A small multi-label audio tagger, trained from scratch: 2.61M parameters.
Rows from block 8 of a small multi-label audio tagger, named by matrix and row number. Rows with one number belong to one channel. Each number is 500 + 40 x the weight over its row's rms, rounded and kept within 0 to 999. All counts start at 0. Numbers have three digits each.
After each channel's rows are labels from the 100 clips, of 14976, where the channel reaches its highest value: "responds to" is what is common among them; "peak in band" is the frequency band that holds the peak. Only what is clearly more common there than usual is listed. The data: babble in 24 made-up languages, each with its own sounds, syllables and stress or tones, from a formant synthesiser.
# convs1: grouped (16 groups) 3x3 conv (model.blocks.8.convs.1.weight, 192x12x3x3), inputs within the group 0-11, a 3x3 kernel for each
# convs2: expand pointwise conv (model.blocks.8.convs.2.weight, 384x192x1x1, transposed), outputs 0-191

convs1.81:550506535514432511506517559509533531488519462525551455472541520536563471493498513493460485491553427532558507465449464583461478530498474472504529524523516587441455472475456423516433510424490563475484438504460513512468445524506472512502440501520535537473417503434462402460460445547472500495550482520509494447468444559499558443
convs2.81:481488479526441458525535433514523530529549525445455467506491538515499534486505473536476450599509458475492516528513514550437486475471519501476516522480510503472563534494513420468462556488437544503492463528449460474554564438459489514514494497458389462488479541498489527460464487473440495467520499477610519476501402465562515484415481560513516528492487452492460572500539485529516538478453579470563529527469464585473576493438499491511451535481468537527515481521505478499493453539411466467517513540498507508457580476433537519457510547460463476539515535508468487486514607441506523413
responds to: /ts/; /aʊ/; /ɑ̃/; /p/
peak in band: 2000 to 4000 Hz

convs1.174:501476465514461544524530482508486481539506508464468504555529476508443428542518479469536461468597422509541568557537517533535457493500513483524530452532512445513512396457539507561443473437447473512472453542539446502455486526541551467486591491555548596471462502433484515418505512509528512473472565517502488542573499512488461472
convs2.174:505567527613480522586539466518549540489547459488533499530519485496517490503527510409450429478521529500519518528523550537526544456531495520489583494443522560455528440433395568575510424491526527505535474518549500421491469574639529445537575512493559460491514507451497489420407485551516477473533449533542517509504478522550540466479445425457462500467526481436456526561506474464548567428500485442428536460521507419495492532497499547532495471477502480546501492454544568510438589500513574529500518448441506509451522465542509477472525470507499479568488460556479497499515513502608549471
responds to: /ts/; /x/; /ð/; /ɪ/
peak in band: 2000 to 4000 Hz

convs1.16:508484501499497495514514473487476544517383626492491528522514455491525507498516517503501493599349608437484456509527563505483524499550439498490520543445544458538483472507487518422607420505439502508503494507480489522501460537496499531444490497503497445543452449495448487488473514506485476478509497525486524497469551449494487499
convs2.16:484515532542552529520435504488522527457455499459479499464497464513492491512466471583494474484561456483473494410519394472504527456512492487501476497474502483462468512462464459510484434554484502469487486570507554582515549513523492489516412481424457498539494529519529449455542522551529512549480610499485469504506519541484452483526571450431487560460472522468535491491567498519455531469480465511518520534482520510546476474460499518456520444444476502483390446444472483495557499479544481430469445510505503461483511457402554523501484458432529550492481449475571494497445539466564453494
responds to: /ɛ̃/; /z/; /k˭/; /g/
peak in band: 2000 to 4000 Hz

convs1.114:468549544508488477551472522457490516511476429519507523530475543546489497580563551533496455497471410505487495563490462527466501498606533477436495425520518494474509459562521487531468525463449489460555512499592459533491506524432499461578439419539489454413418538558490470515462471510502539503516472516532463552451543487496484478
convs2.114:555470517491421564521487566480518554551488425478474561495447485463591504477556452505479476503454500512536532487515414451477499535455554543418529535542514465487492493482556499442501505463528461498482480505540566518561501499518479440488531520503487459432477522549491539455537454545504491515493491495541445518419478502484540498441460496547433516443460516471544445543494524482534477521492533517528464475450490533538493523429454496555519525478479473495512449460466478490473522495574444567493474544477472445534494546515468525513477536485555470550465525456547498434490596618477496519
responds to: /ɔ̃/; /o/; /ǃ/
peak in band: 1000 to 2000 Hz

convs1.59:577574509532433488533499492494515476441468440477469521565466507482495498476465509529453493504590415456467524553589475516491514469464482541546484507492537493479486570536502542473509454514519501487479448505494503514484408505532462482447507523498550498609460530399501530536528408494446546415499486527423494537504488538512547477
convs2.59:497440490524509486514552545443482501559473497476510457462505568444448467545485513570500620520507538491558451421510442499485512472549459474565524452555521503532546524484516461522504523439515466502527514525521540475465458459531507511452565546506488525480428484499470518468480485515520462493518473464468560493536542425414535461555447463526487403572457428511429453459448476554493460516564527447438411483449490447492365484547512468469561499490521518522500502510483518436461493425553506594455435506555466494443516466541497505543496479457417541460501528540492529487540457476510558517
responds to: prosody: no stress; /ʌ/; /ɑ̃/; /ɪ/
peak in band: 2000 to 4000 Hz

convs1.37:505470517450457525502480502494544479467524553450509511503464510507486549481509535470586442483562417521482466477441518477569435502480450496510441474493515472489525440530484465510465505469495504502507468517439508540515531401577483502493454553483492544448536411598495501454482535468535439526501474509478526475437590373514521520
convs2.37:576499487446498459546478494464539507493490534514488527505488530505589506519573486555476566481489496505525495482524437491449549489549508514529524482526506545441513458399492472522455466479434532533536530539525454518536528486482492472535482548520522517515518513457525556446517537512546446548527481405495439558547517469539550489501560481459506488563471424531490467445522501469485513471500512514468482484525464495604509522507512499516514445510573518522492503491536508507532555510451516456492489473511486544516464483532477545443509492486467547518502488581541486476426433527508575522
responds to: /ɛ̃/
peak in band: 2000 to 4000 Hz

convs1.49:506505539508466496506510501427523491516509505491515474439498426451541457495474451514470521437502455538507453544560472498509454536483450526547585507482477493507508556529531500499573501513467471496492590487610506537481452510502395517416543526475534537521415438354476503527487490524482538446497537486500494501541471545536527521
convs2.49:477514535482456537513452455525516523470499499398507484497540531476488625450517552488506467519588530532519472491485429485516472494520509494448514530501588438465571491507549519603472464488469533402475546514532486475528503454518558540514547483495546506460524498531561512508494501517554536482441581472492496443462548435578488478513502475507460469468546540464519515559497518564475409481527478510482489510533405551460456484522452481512523474516452496478519451493475557492431505510547559529540487478558433394480471500439495607513540523536527485458508485485470483447449500583543552434
responds to: /ɑ̃/; prosody: no stress; /ø/; /ʌ/
peak in band: 2000 to 4000 Hz

convs1.3:487488449421482474488467492507497537505453453532551455480452511399443425509549472510509564490469558472553565514542450454469447450555430492441554557504442522493502461517476568551483537477457501469438484454535486514430535561470472526426446482470448560465522478497509566502548550453477515459487484520473494531515505549478538506
convs2.3:455453531464502505540587557510488504531495531528484498430499461535497470464552438496495512520462466451539545491494545483440543460504552539476459556514560563521552549446477533401388411493464559453424437553507533467553409498449479519505550451541528477459558481509535488504525515515508512540434504506519578461520491468525480451530448536536431512428512544536521547496484604518518470538589549464502555460446506524461470530488515570495453510419486574480528499478456521429535541514548504512507561470558513500491545424475477524537493458513551455503426486538552512485460502490499524419
responds to: /ʒ/; /ɪ/
peak in band: 2000 to 4000 Hz

convs1.73:540621542561450467442448524480523481483547497524482484430518480500490497519499476504509520503493476455555488512424556436508494544474513447499521517504495528523488520499441554451539407485486450534504475436524429504480456474493445483512520475522490528451562376575454527421536473466541490499541465578570504510520499485524473460
convs2.73:459399427523494458450510519494502571509553520461470515477471519517425504444457530526497561467514519466517504450502538568521507483444526445532482541430548437508516530461461505482600497556490490502537532450522535567488503489437423494509572536501489585465493473529538537518522494455425510437546474518400492572455464550574490443503505529543501495507515535577542520582436585516533572559491523507501505515527491468544595521527526474571463588547521472506501477424508523489433462490511475468527560458484433464445434486462496545462464486495472545446566489504435516484506492486439454518
responds to: /x/; /oʊ/; /u/; prosody: stress on last syllables
peak in band: 2000 to 4000 Hz

convs1.2:502489500454519469481488533483500542430418552510513463479523445555335609525518481504537501474515466515529466496494510456439531468509516448475501537529424535521466482489560476544419490503480511464506527401596486525530483516530524407542465524549527516510467460520500540502529492465504487510531436533501490509463541547482530494
convs2.2:509530535479476450499374544453528462505496468497542517445501546536575437486529504527508531485522487445528539509505459529534506446593522444462544569504502549484502464554456513496473466492532429510538488508545456456545483487450501480497574499485583512483483549490545520512545543487483465591528445491507517543413541492464496459482514435504416559458536498519453525581543347453460480484543479526458517543511554474501480522562537511454536524454544423506523439524499507517511512446540481539505486509493512495515523510509458460504542547495580459480578453434469484529495486529442477513
responds to: /x/; /ɣ/; /oʊ/
peak in band: 2000 to 4000 Hz

convs1.101:461506538492547520456486474463441491531569490444536498543499556413451399508482543553570472501452487565462521567562481453502486477528544474532554526506466484599538479463524414507457479453449450515527494454495449482478453508506496475524555448487565516564459530436484488448438475498432520469504494487503456487470505550529472489
convs2.101:560478506525503471532560494536473481584458483472533488458517510479501496549511515540595564457504478523473510539457571497514481551468497551547617486503525484502523482495461541530531475572407524505457543555485434480467515576494468502498512531529517508532584474440541479482468471570459449457453571509493494443519537551584499525537496535429496519455494508487441459475530449532421465522495532512479481472458468516495465463517463494461479499530498557586499487434461470474504459440507530426482441512410493483526466517498467495512518457398475491575414463549519524518550499559462550494
responds to: prosody: stress on last syllables; /oʊ/; /k˭/; /w/
peak in band: 2000 to 4000 Hz

convs1.32:500504538423518486465485500443574497573401555434522526495499496560406512508524522508494509467468491481566457526461470461479503466513490488522473506537466503507469517505477468476630486524557474489549522485494530474440536391589539476470471532431526480521474501487465470487466475464476524403444548543537470541544477497498531519
convs2.32:549464499487506371477530534525541524573527515523544459473491490562500490501491599487476469485548637498446481496496543539548447498532461433546540530553488551501458542478469568574545450459513458540491431404547648482501492495452481524503495481539496539471480467570526552502499534567549505508496443476514456485515483513505498387530450501409489521531475496426456498512481497468506492462558446548535532566454507518554492516550541451511464497500533509527469491451493565485453565472489510495536482520446540515438478484573490468463483571501491497534461467427478494465537500457471453539
responds to: prosody: stress on last syllables; /f/; /dʒ/; /u/
peak in band: 2000 to 4000 Hz

convs1.83:578508548528485549542458528465534535500511499507541531475502477479526481514465513514496516495520487552405522486552546537447454464479488480506467554496509533504524560470485460537434484506438489502487394515382526503454499496546490482469482521457475502473384498412425567502508556478536416508570432468527467465489494527494550484
convs2.83:479484500504459470485506505481500486534484516515537486457448528471472436457485506545522494511468480513520476518453535533514484413458534523496525537555497502579420439468441478475499516451426522539489537458518504501434443489511529559512457514538466486562478424532517438551499429454460495526527508503675547510473451430504454516497513558509454459474590517491481522531432496457541512490464481529528528540498504484421481496458527526503490508521466447479516548443529491525509571516476501453464472466598494504531524446408545444499494483504494538534447526498478502538519525443430537520
responds to: /x/; /u/; /oʊ/
peak in band: 2000 to 4000 Hz

convs1.56:527550480525488534531503499518559490458519524488491466448463468556540437510551537458573502483497407484531458486437502455481558514462495532547560419515502526498534519546459495465527481514427470516519579485559502508481498506525410499501513499518530528566399486375489516413488492518500490397436524496503502499542470503535502537
convs2.56:481533567499430491488429527515536440495481579508472466557469525453555548567473516456457447550522467498501581532476542513470511458544503417447474526542574514521437520462593569454424512506475463438490467471516522469509505489501460453447442513547497492514559449569434580505591502556555464546497528542508544510451466414527445540505459472464491531540486470591552455491491450432482449504508529589502435459501537552455548498472459479515513436523523485510506586468493509464536424528422492513457482474456490443484446537539512553505529528556486496542516573465555560510483525524465472478
responds to: /ɑ̃/; /æ/; /aʊ/; /ts/
peak in band: 4000 to 8000 Hz

convs1.147:484529480526469470479599529524487488572427595500561572546515454457520508495432475481525456549486512473498473596446505477532499443515466559470515471542440475481509489530489512521475488504445503481493478487543492480499451587547424616471512488445496561547466561488511484513475501488534431533526517484439550508530487511428466502
convs2.147:464497551603559549584459479545522503467467508533527528519496491515464502579542493541486476526494495476508452471438483474532564520473476618484497475469525485512534524591418456546457485544439552523539512549508479509497480432475536493468492433434557518503541460496506488493490522522526496434522559505500496406497503518441499483584511445567491439521549473485405470462595505484502525453499417535465446528548453522469472488498450486499508509483541471557465515503447558500490486495415490486497473563515492496596516571550512494480511458496490550520468521505464534506500484497543476546
responds to: /ð/; prosody: no stress; /ɪ/; /e/
peak in band: 2000 to 4000 Hz

convs1.1:511463517451514524487481525572480514543457548447486496545513484542330577469479486488517511521513471506503530522541434484451542491520456473513459487576454464512437481498526512534473510533484522468443520379607554473486501541495483484513462468478476539459530413558525475505509514482493505529476503549526450514483506496492497597
convs2.1:455501503499465512528498495476442529495540445567492491511493529477520553444498432490542478475556528478460575571490515516532518536467433474463501474472486453504549515554508509493508510525460520507493468527505494557513528538445471509490391534505523507503499516480508518468485500586472438546456510523550455501531460477558579507595482475527568453556496496611591463565466334469448578493510506514498500514512478509445465466489552551464546485550417519518542504499471449578570491441558442531446509453466470490575563530512510488563471522502497485536524541516456527478455579457528513552
responds to: /x/; /ɣ/
peak in band: 2000 to 4000 Hz

convs1.75:546508529510512568523439438520459538479616456494560449502546432453554473545446480449542453465619401512461496491521482447493528500520466529477535517451562526528476461515518424546459513510531476483512461534463480505559483591458491542483504496507451473506532512472492472537423490531490511508437463509528432511468521534504492487
convs2.75:482582516470599533495508411506527514510529478570489454513482481450471474478488502468516514565526502500483503521513550526383615523538478521490506499533584494466423508554464480531475560551576491476552462533538481501436517483499454544585511524491475501467520502492473535424506546528511507433516460518530493439487465476529520545496453466542495537491519572458515475440437487441482466537497468500546546550548497458500484451511529453515515531505491528434490512424543563506530471517479448530448474567556539516444444531485527576519473474521561542462467528472534523533583469513514473535
responds to: /x/
peak in band: 2000 to 4000 Hz

convs1.77:451480423464510489455481410407452488525528479529502467586547540535530444539505474455482479553557488553526515482533520500561492499516505499502561502539566481532521461480430542514554523525510471455479500514546523524450499505513543538435546540512535449540558466514513463537473477657472536512491522541548521532477483537511551452
convs2.77:482497550517565551478533522467464472539565519517540493514511466458503500541463584538584550544558411501561497529570544554465456503446541503484478467453468514421502476485502474464428556466505556523454499494529502494512518456525526478480517444514436462516506577429522545485405490480478526474529498499569508495538476477458554430443377557448459510455510530545473553468494507458546533466508579516476591545463516540462512540475498470506494576515518564480543480580490500532489503503519593481508479596576513491500535501507464465527461475498484559514458594535455486545534457593483526486
responds to: prosody: stress on last syllables; /k/; /ɔ̃/; /e/
peak in band: 2000 to 4000 Hz

convs1.39:499462520413596437548529485467539446470530490471501530508459484515442570472518495553502509486522479485518521489421553455515497550499486446489539462503423436538493477550521496455479465453549478503505544499556505499472476384447553509463520477498537539523475452542500518498496516521542359571543499434474509527488509451484517448
convs2.39:527506486487484565499536500514484456548454588522486511490545409565525538529504512458541526502505507526488501554518570415504457493466471469485454541503435471528510566572497552536463460480430452552454492488553550520494583542531515458512535649518445511486498507494491521512500552493480493489499487554531538522498523508441521534540463539511482491543462443478471544427512482481451439518415543535468499579499551493587451548463501491520533484461473596550481636459528555501487519501467517486478613545514471550535497510453446492512525464510525509577516573446473553532530446459491538480
responds to: /ɔ̃/; prosody: stress on last syllables; /t˭/; /aɪ/
peak in band: 2000 to 4000 Hz

convs1.185:604535552525469519434520424505497505533518517444567502534496535515541444542487468456433437475487462485494513552467467545460529503511509432401378539502557520496530474493503522524483492532522503502557456473473540498512517484577397451405468500488448447534472460518465460492508487491428522455516487494464501536525526496492537504
convs2.185:555486534504491523542417560541498526604493427563511521485460481423456441486476555495542562522482403463492475506572486505452513560488524496445524540451554506519460473476495466485517521525530469487555523463497453468543526460492437454458558509485453456468527459525532508540474538459536542490540512536508585466503491524523513495488502507473471482492530514492501540555489505453480550575469498475540532522491492530499456481343477477508524514551539476550524500551443457526501566511457479521448488520477441463452471521529488524544502524580513486560461560486514531476553476494490526542
responds to: /x/; prosody: stress on last syllables; /u/; /j/
peak in band: 2000 to 4000 Hz

convs1.85:518502524482497536519528467478518457497534510538495450520549467516560481509468508501477541561386535445538484525449513552379592469547460470540504545484496482486489432560561434481411522475459558461573532447532453539524494505473421538447508495510514444478473448522500518501489531535507498485504529457509505563503510415476455476
convs2.85:463504444542501535495495611476472455452503582497446530473481567616547429487571474500540563543396557502516486531491554506501425514545480524492479467514523473497507497474464530495516395500531473471520591515530497512558462524477540474507521527483535497524467445490543560499497501496530545472551519456433502497509495524477499536477512566476561477459500521557553489498472459443469520525445518515533513476484547456542540473525495412527506477483537509503508496419519482488475437537533476394549540505528476539496443545529551471500555504459425463562443414499516500481435558408529506494
responds to: /ɑ̃/
peak in band: 2000 to 4000 Hz

convs1.46:545465533533515489459399454495501531523530412476511474460504489549477535530507457542559446504595523468452470560513480472549508487518501592505527540469504440486501523457494468513490430537493487446504487563468573476576532438517531519457530420467478499464469541523466484491496489521572491556492496560537498475437570423511435521
convs2.46:588507514510502583512518536515463499516545509459465542540511440552443509554545547517503456562552463455496509477467520428473431522567483455476505505446492488477495448483478512511497591537520565455488483545517494454531438509520545468537449419469541400525554562499506487456513536524488500450490499515474489422468480546505490458409443466473484559473464503554478474427429503545480501478490529526475514469459464429584480465565387478585486424471534523443627452513496507569529517559520433515573526538487484503498490481557563464496455534582492511504514555505468530569547501507452512520
responds to: /ɔ̃/; /x/; /oʊ/
peak in band: 2000 to 4000 Hz

convs1.184:568537514474473471503540496457501509501444619535475495489484495432555474534520437410451425479509484501501506545490507514497515487490501444395413482540473480490537575486465468550503519476549477505488446498420532504549499581538424471408454513468464497541553473508457563507511484458488518467467485564514489503497530440471507494
convs2.184:569504546474522497486475479543448496457560398515557511540493462435547479580509516530444489472482555465477518556507504437549537563404532528503449442443500475583531471503491552501539438539460514416399502520506506497486466498472524490495540503491544481470475475501456438512506412527530485491494525443496532423455484551539530480493439529532476480560566461489430532513556523439436472470558517516495532520437475509498472515447481450495508523498467520427476492456478500410511504414544493469458539527439556411472479449463480520514456499553473503463521559448464387485530562499531500513
responds to: prosody: stress on last syllables; /k/; /x/; /u/
peak in band: 2000 to 4000 Hz

convs1.116:502513512478541493455475502487518493468522507481520485511500529517483522511495488455499505513541512512438537492413520468528479493543526480471522560542471507548491529482490497483524486504509519488500505537498503533534490505510499516499497472542478503541499494544463494478514524510485490506313294328523488465507532461483491482
convs2.116:471457557504443490557506480427461465525517461522508467487436499537418494424509502534511494556515523492444589475448496524487517458517561498493502495579549569526461477502533504491478539466466591449482542510485493484478459449495511518473379508477496479543573452517492512519454494470526532537576446467476557465513582478472429532518569533433558485497505601524469485453488502524481430508540543548485507490518502459525505516486494559548483498468576462433512518567430507539494494456501368571502459522480491549519530525462506573510481518538532415501533492517433459508479499531490482528
responds to: /ɔ̃/; /d/; /ɔɪ/
peak in band: 2000 to 4000 Hz

convs1.40:493526501403560398494509430467431494505530462487517511464481484519489539508488507506522505396580481527464516513509506492489437484478497493561560476552450433560502472474482499520516501509455501484477585398529498484536583487544489501474468500484512479489490418550541477534457503495539392569551503512536519550457438484519524488
convs2.40:510500459473431548454544537421520468606515562525475551565488495478491454509536459470500507521558511465560517576447578525467423551434478547451515553470446514438561446508520531473501477473482476538509550506552473529536486502560539422508529570492498505491545519490534551489430551482490465475505378533489523486474402528498501519516523488546540492462493481499523493489471481465527513519612459480554504487529498551512517480454448553478457504508481465534514508577484572555487437510530475493492474565492598544520492486502490480492487548496454495500547515492499570418527541504484568499
responds to: /ɔ̃/; /ɛ/
peak in band: 2000 to 4000 Hz

convs1.108:441531516585492445468475538473520478438498501561478469473456555513553437527490460543463507555524386489490436511585486495516510520499462457487526450449626505497451419486543476498464488512461533472496463476518461469590495552483527435508547495439491500502490490535524521529427454527480476564531520501490502434452476502539510469
convs2.108:553455561482478507431478533526469571534470466514506504468553557466557545539419497542387440493536521516536549540495498438554535519550464494494575497575411509535510524510514499566521495541428507411454488467488525501516463546562561491538504514509554518469569447616513513557591537489461546502447547511514515531460432523429499459501486487466486448491547538430533565522490509452498467495513530517481442525494481542500494469498467507485572587417498484395439437489514537509546491457444438550523532518538488518420452433541509539497510507517456512501455446463484435467540520513590455469
responds to: /ɛ̃/; /dʒ/; /ǃ/
peak in band: 2000 to 4000 Hz

convs1.96:437564517467527483528464540506462519433534492497541507494492527552468463502479559509457514570448497481572476553427478475551468498500497485512519433514512482480517433570479668395428486450550497442499536482501467506452506538500474498510502542502601467481501503488520532497473508481532445490543448512474525502467507554458544507
convs2.96:449515568516516514512442508503530426538493503543527513469431521442586517453495580426492519469418513474499503439500481508477549461483523504439529489547562503453492528536490469505462463499452457458466478512529532495491485484535530538459543507474455465525464590441512502528527503493436548489510571547508482495539504538458530554538498517494441564548535466565519454495518510563484467532469453542509510545493461516540489507499472481578493445467485395468463482470525478498540523534556513496513510466506521479463601479475493506486506451564503520478449474445520480503455509540430504474
responds to: /ɛ̃/; /ʊ/; /ɹ/; /a/
peak in band: 2000 to 4000 Hz

convs1.186:495541474456517530498518470437503494551487470496439549450510478468451634550509476490477624488553404495514451523482502462464525492480501486489431637440433481483527486497475431523564573501499522493489525466555531477451517546413487477458483504498499486492509519471518492488499500493464539404497459526503489493507513476523482507
convs2.186:485403519508513481534502534532518481528476553534537567472525451430464583445524483490577531555545521504458443499447541559553463525491536479425475545496549581520466527460499608501493506492470444477460472459543513506536513467479580572549437449482505515479514483468519492551421505463554418545498536576526473502475536500462530468526502523531511533502464546463482490482501489473415488558510557558508488489469504481516521526533519513496469520485542533513465528478431447408457488502527513388450505490575520494467471494469473496557546450554526494535520552487561431425492499572499488493
responds to: /ɑ̃/; /eɪ/
peak in band: 2000 to 4000 Hz

convs1.5:531468531427475455487498543541534525442561415492460392511477510515490454540500490490482495487524497526528476505557566539509455430520510447495476469564412497516490461516536529533416459543542444486429593457599521506522516465499486475452468476533514536553469498498469527486434446435446481463484529499494476483494502551555540480
convs2.5:559572571539512502451477589483521475612477505452455519452523490496580527466492486518548521467547511523495515538458467549517441433472573538489490462524509493502468447595540572470504503524471506497463471469538514492538448426515497519544471442494428559515525521509478443477465547457526466567496437446467502493478508518550498483483451490486563492468477513452489496477527518513510541492511526554510489510499506420482552471478510472543490473536483527426445543531420527569515462515549466559519554541457474463508437474504488445466514568530540511533463470451522546514558544487486475547
responds to: /ɔ̃/; prosody: stress on first syllables; /ɛ/; /x/
peak in band: 2000 to 4000 Hz

convs1.189:511518497531473468485584562477488483511501534487565477507484533454493411501528515518489478571462528479427466441498537545460569497486476550522481449588448400423388456483513549524460523603520535507456574503453440427502529518514493534508527462433517524484440524502486523538486509509478492542467493460472519494457530511491511495
convs2.189:471545538551499495524464532523499508518522464463494461456612473495491483507495448410508471482558483565609530520557509535519586418514484449545516452513526528514552562550474452499481468527558510472444539489525562484487528489513474424531467570483465521455569438562539491529505541561541531523520494445491514489536425506514581456458448455511526544510485549543537549495496453491475518495548520479492489478521480526507424468477544474519522481477540516470489524479540539541412456515486505543583527447502488481552526456508556492563492520489511534494492517474566500541460468511486521452
responds to: /ð/; /ts/; /ɪ/; /ɑ/
peak in band: 2000 to 4000 Hz

convs1.115:464473502458496437521497493529453489473489500477512535459499467463491442529474490510546452607472530434542482484510525522520468483491519475487515379513348525511557502512518439508426546509504483527487459539468465528511566527501556544555482559443535512520479521469421528574565561492472423463486506488511524529505460546507521467
convs2.115:436414451522539488491535446463498445481543537446549514511409464505514540508510542578516548445465512467526465459493456459520500513465509515492533464490490506523505515409469517527427495476492568516571514522507506463520480475560464450494544531443520505506422512415501466401542515479595559477523544476495476465561528538460416499444517532471550438503462509557502513508447531516492460556550487506558483552472410544500527500558500432517535469564461483507509578577516498488549490483431496487506468413536519417577436516428494574501544488538453464443472448472546518532478510573425511555
responds to: /ɑ̃/; /ʊ/; /k˭/
peak in band: 2000 to 4000 Hz

convs1.173:452524502520518471467485509473551471534537549466485464545511461462474517537498485525528523500404520495504454550576616527451552550447505462511449520504499519492509406448433535425498522459492489418454520499539593517512424506458429515521503500493568464542518466461510478475522580478522510553470466456455447535533551483484503508
convs2.173:508497504486495519548510513552553492517591418457616510560500486444531558529497509446488465515467524538513444508528492495509597506514477463570503487523479553534436512550507546484553482458514493435487470521457548513484522542485449511516527379486467507459455498524428454522441467547427481565548481495444536504461525575553469520470471462492417547482476467548480473543568484569470462499485518445481424527479528522471473529477513471520399555525541485500471484460527513537467437460494553445453569508483493482509498515524476587489385504463535464468550496487499508549479465519486453472
responds to: /ɔ̃/; prosody: stress on first syllables; /ɛ/; /g/
peak in band: 2000 to 4000 Hz

convs1.82:464527547533564527483431551449567532429449449462531489508514456458503545516513482559523522395602521436540517511507446553525481550476549466513499462544520538466542537519476474526446481544493538511505472521584492474520505505513520498490555504480463450536459466484459505509430592473513499526469552491412536475423479492503561516
convs2.82:507487493476492494540503568449534488453558508483507481461536506420540473523525467488510451539544505498519551567535553498489548468479518474502442604529519520455484476460484537488441415451456590397494516505464496502471470441536486459486513502522426489493520452480498606479504532513530461540471432474527484516482523528565471475499503508457447507541538578472478450504529523515456575521510578509483529584561470545492549439477479507505499527475533473567552458466434395503439524522473521472572560490454479431504590542492433547493486529519515528485493505520464525472378510415445559481
responds to: /ts/; /ɔɪ/
peak in band: 2000 to 4000 Hz

convs1.137:585496408531510434489473563450515454553486455511476482510493498491502539502513506605526391449487521494461519541444496515525489460501472425473569495523457559502463452443538512497471485501489582477445430476569500511495503521487528508507521481459397544613484530425492532508452492528498463529529474496515482547501464506482528483
convs2.137:501514530493527522442492426423528551513514521456488523492583525529429475473428465457495361493419530528477539437405482590467543482480502523451525521485561495518529485522482451491550512530566525458549472481513498511430493552565483434500446520479485535472446505465511479559500525516353527497529442543489512451477498477448487503488465451490460521468526480518518527505544513466481499485515460475529414569591514484488493465434572530558506532453478462512464577508519505534477535557500438476559526556499578511484475516530494537458413412406561470538545518465491465475510514401549464554
responds to: prosody: no stress; /ɑ/; /ts/; /r/
peak in band: 2000 to 4000 Hz

convs1.76:427520515545481496556576491521512543489527531511498449489477531483542445503526585485429523540474475530547509487526474504500502447568482502534461459475443488486512498493454508438508439501404508518462509559463469529417409518529510502503480508498531508535470491488349431421521484499460512502503483507602543546475556503497472492
convs2.76:481577516563522517446528547493484491500484507446557440380524482489521508486417572500530495517482508484417496495552519527515521533443550458543446461531455529478528480505467426473521489519493549593608422511467464463505533481490533437479483484447468468457577539442511512448499475535477487449535565430521499523486491527472539459470500511484543518523444526447459504431528473483536501505465573425491542508536458518448524434524513491500508531493468491499491471476506503500499479535496514583514539495441508460521545448477456538423492541545510459505513524502547440524489454543549470402
responds to: /ts/; voice: child-like voice; /p/; /w/
peak in band: 2000 to 4000 Hz

convs1.90:525515526447502501536417407466531474528548522471534551486533502438482463467493514518496483548456562612461444452519550490443569470518470544508489499493505457465491499529505440480420493555499545503561536429508547504439482493533540497505467446543491492457584508455522505514494514542480506448502519537476543541480425455428562567
convs2.90:434496565599530532550501528506504499509483549499509487490501480586462451554507503528552503542484423482569405550496529480496482532554515439537523483510455503498483466473537589490450544518441499487522494358522484579495539492490487493493478555508491542483470503457434483544504511539548507529499499494490523438488462508555501526454533491562477495439505465521428543474477500502436454492596498535487516407545494439574534427489499431416508465500545498515523459476503477511519473509410581474432480523481468489484549494546554484481509481534511552472478501536564499544477502428505560469
responds to: /ɑ̃/; /u/
peak in band: 2000 to 4000 Hz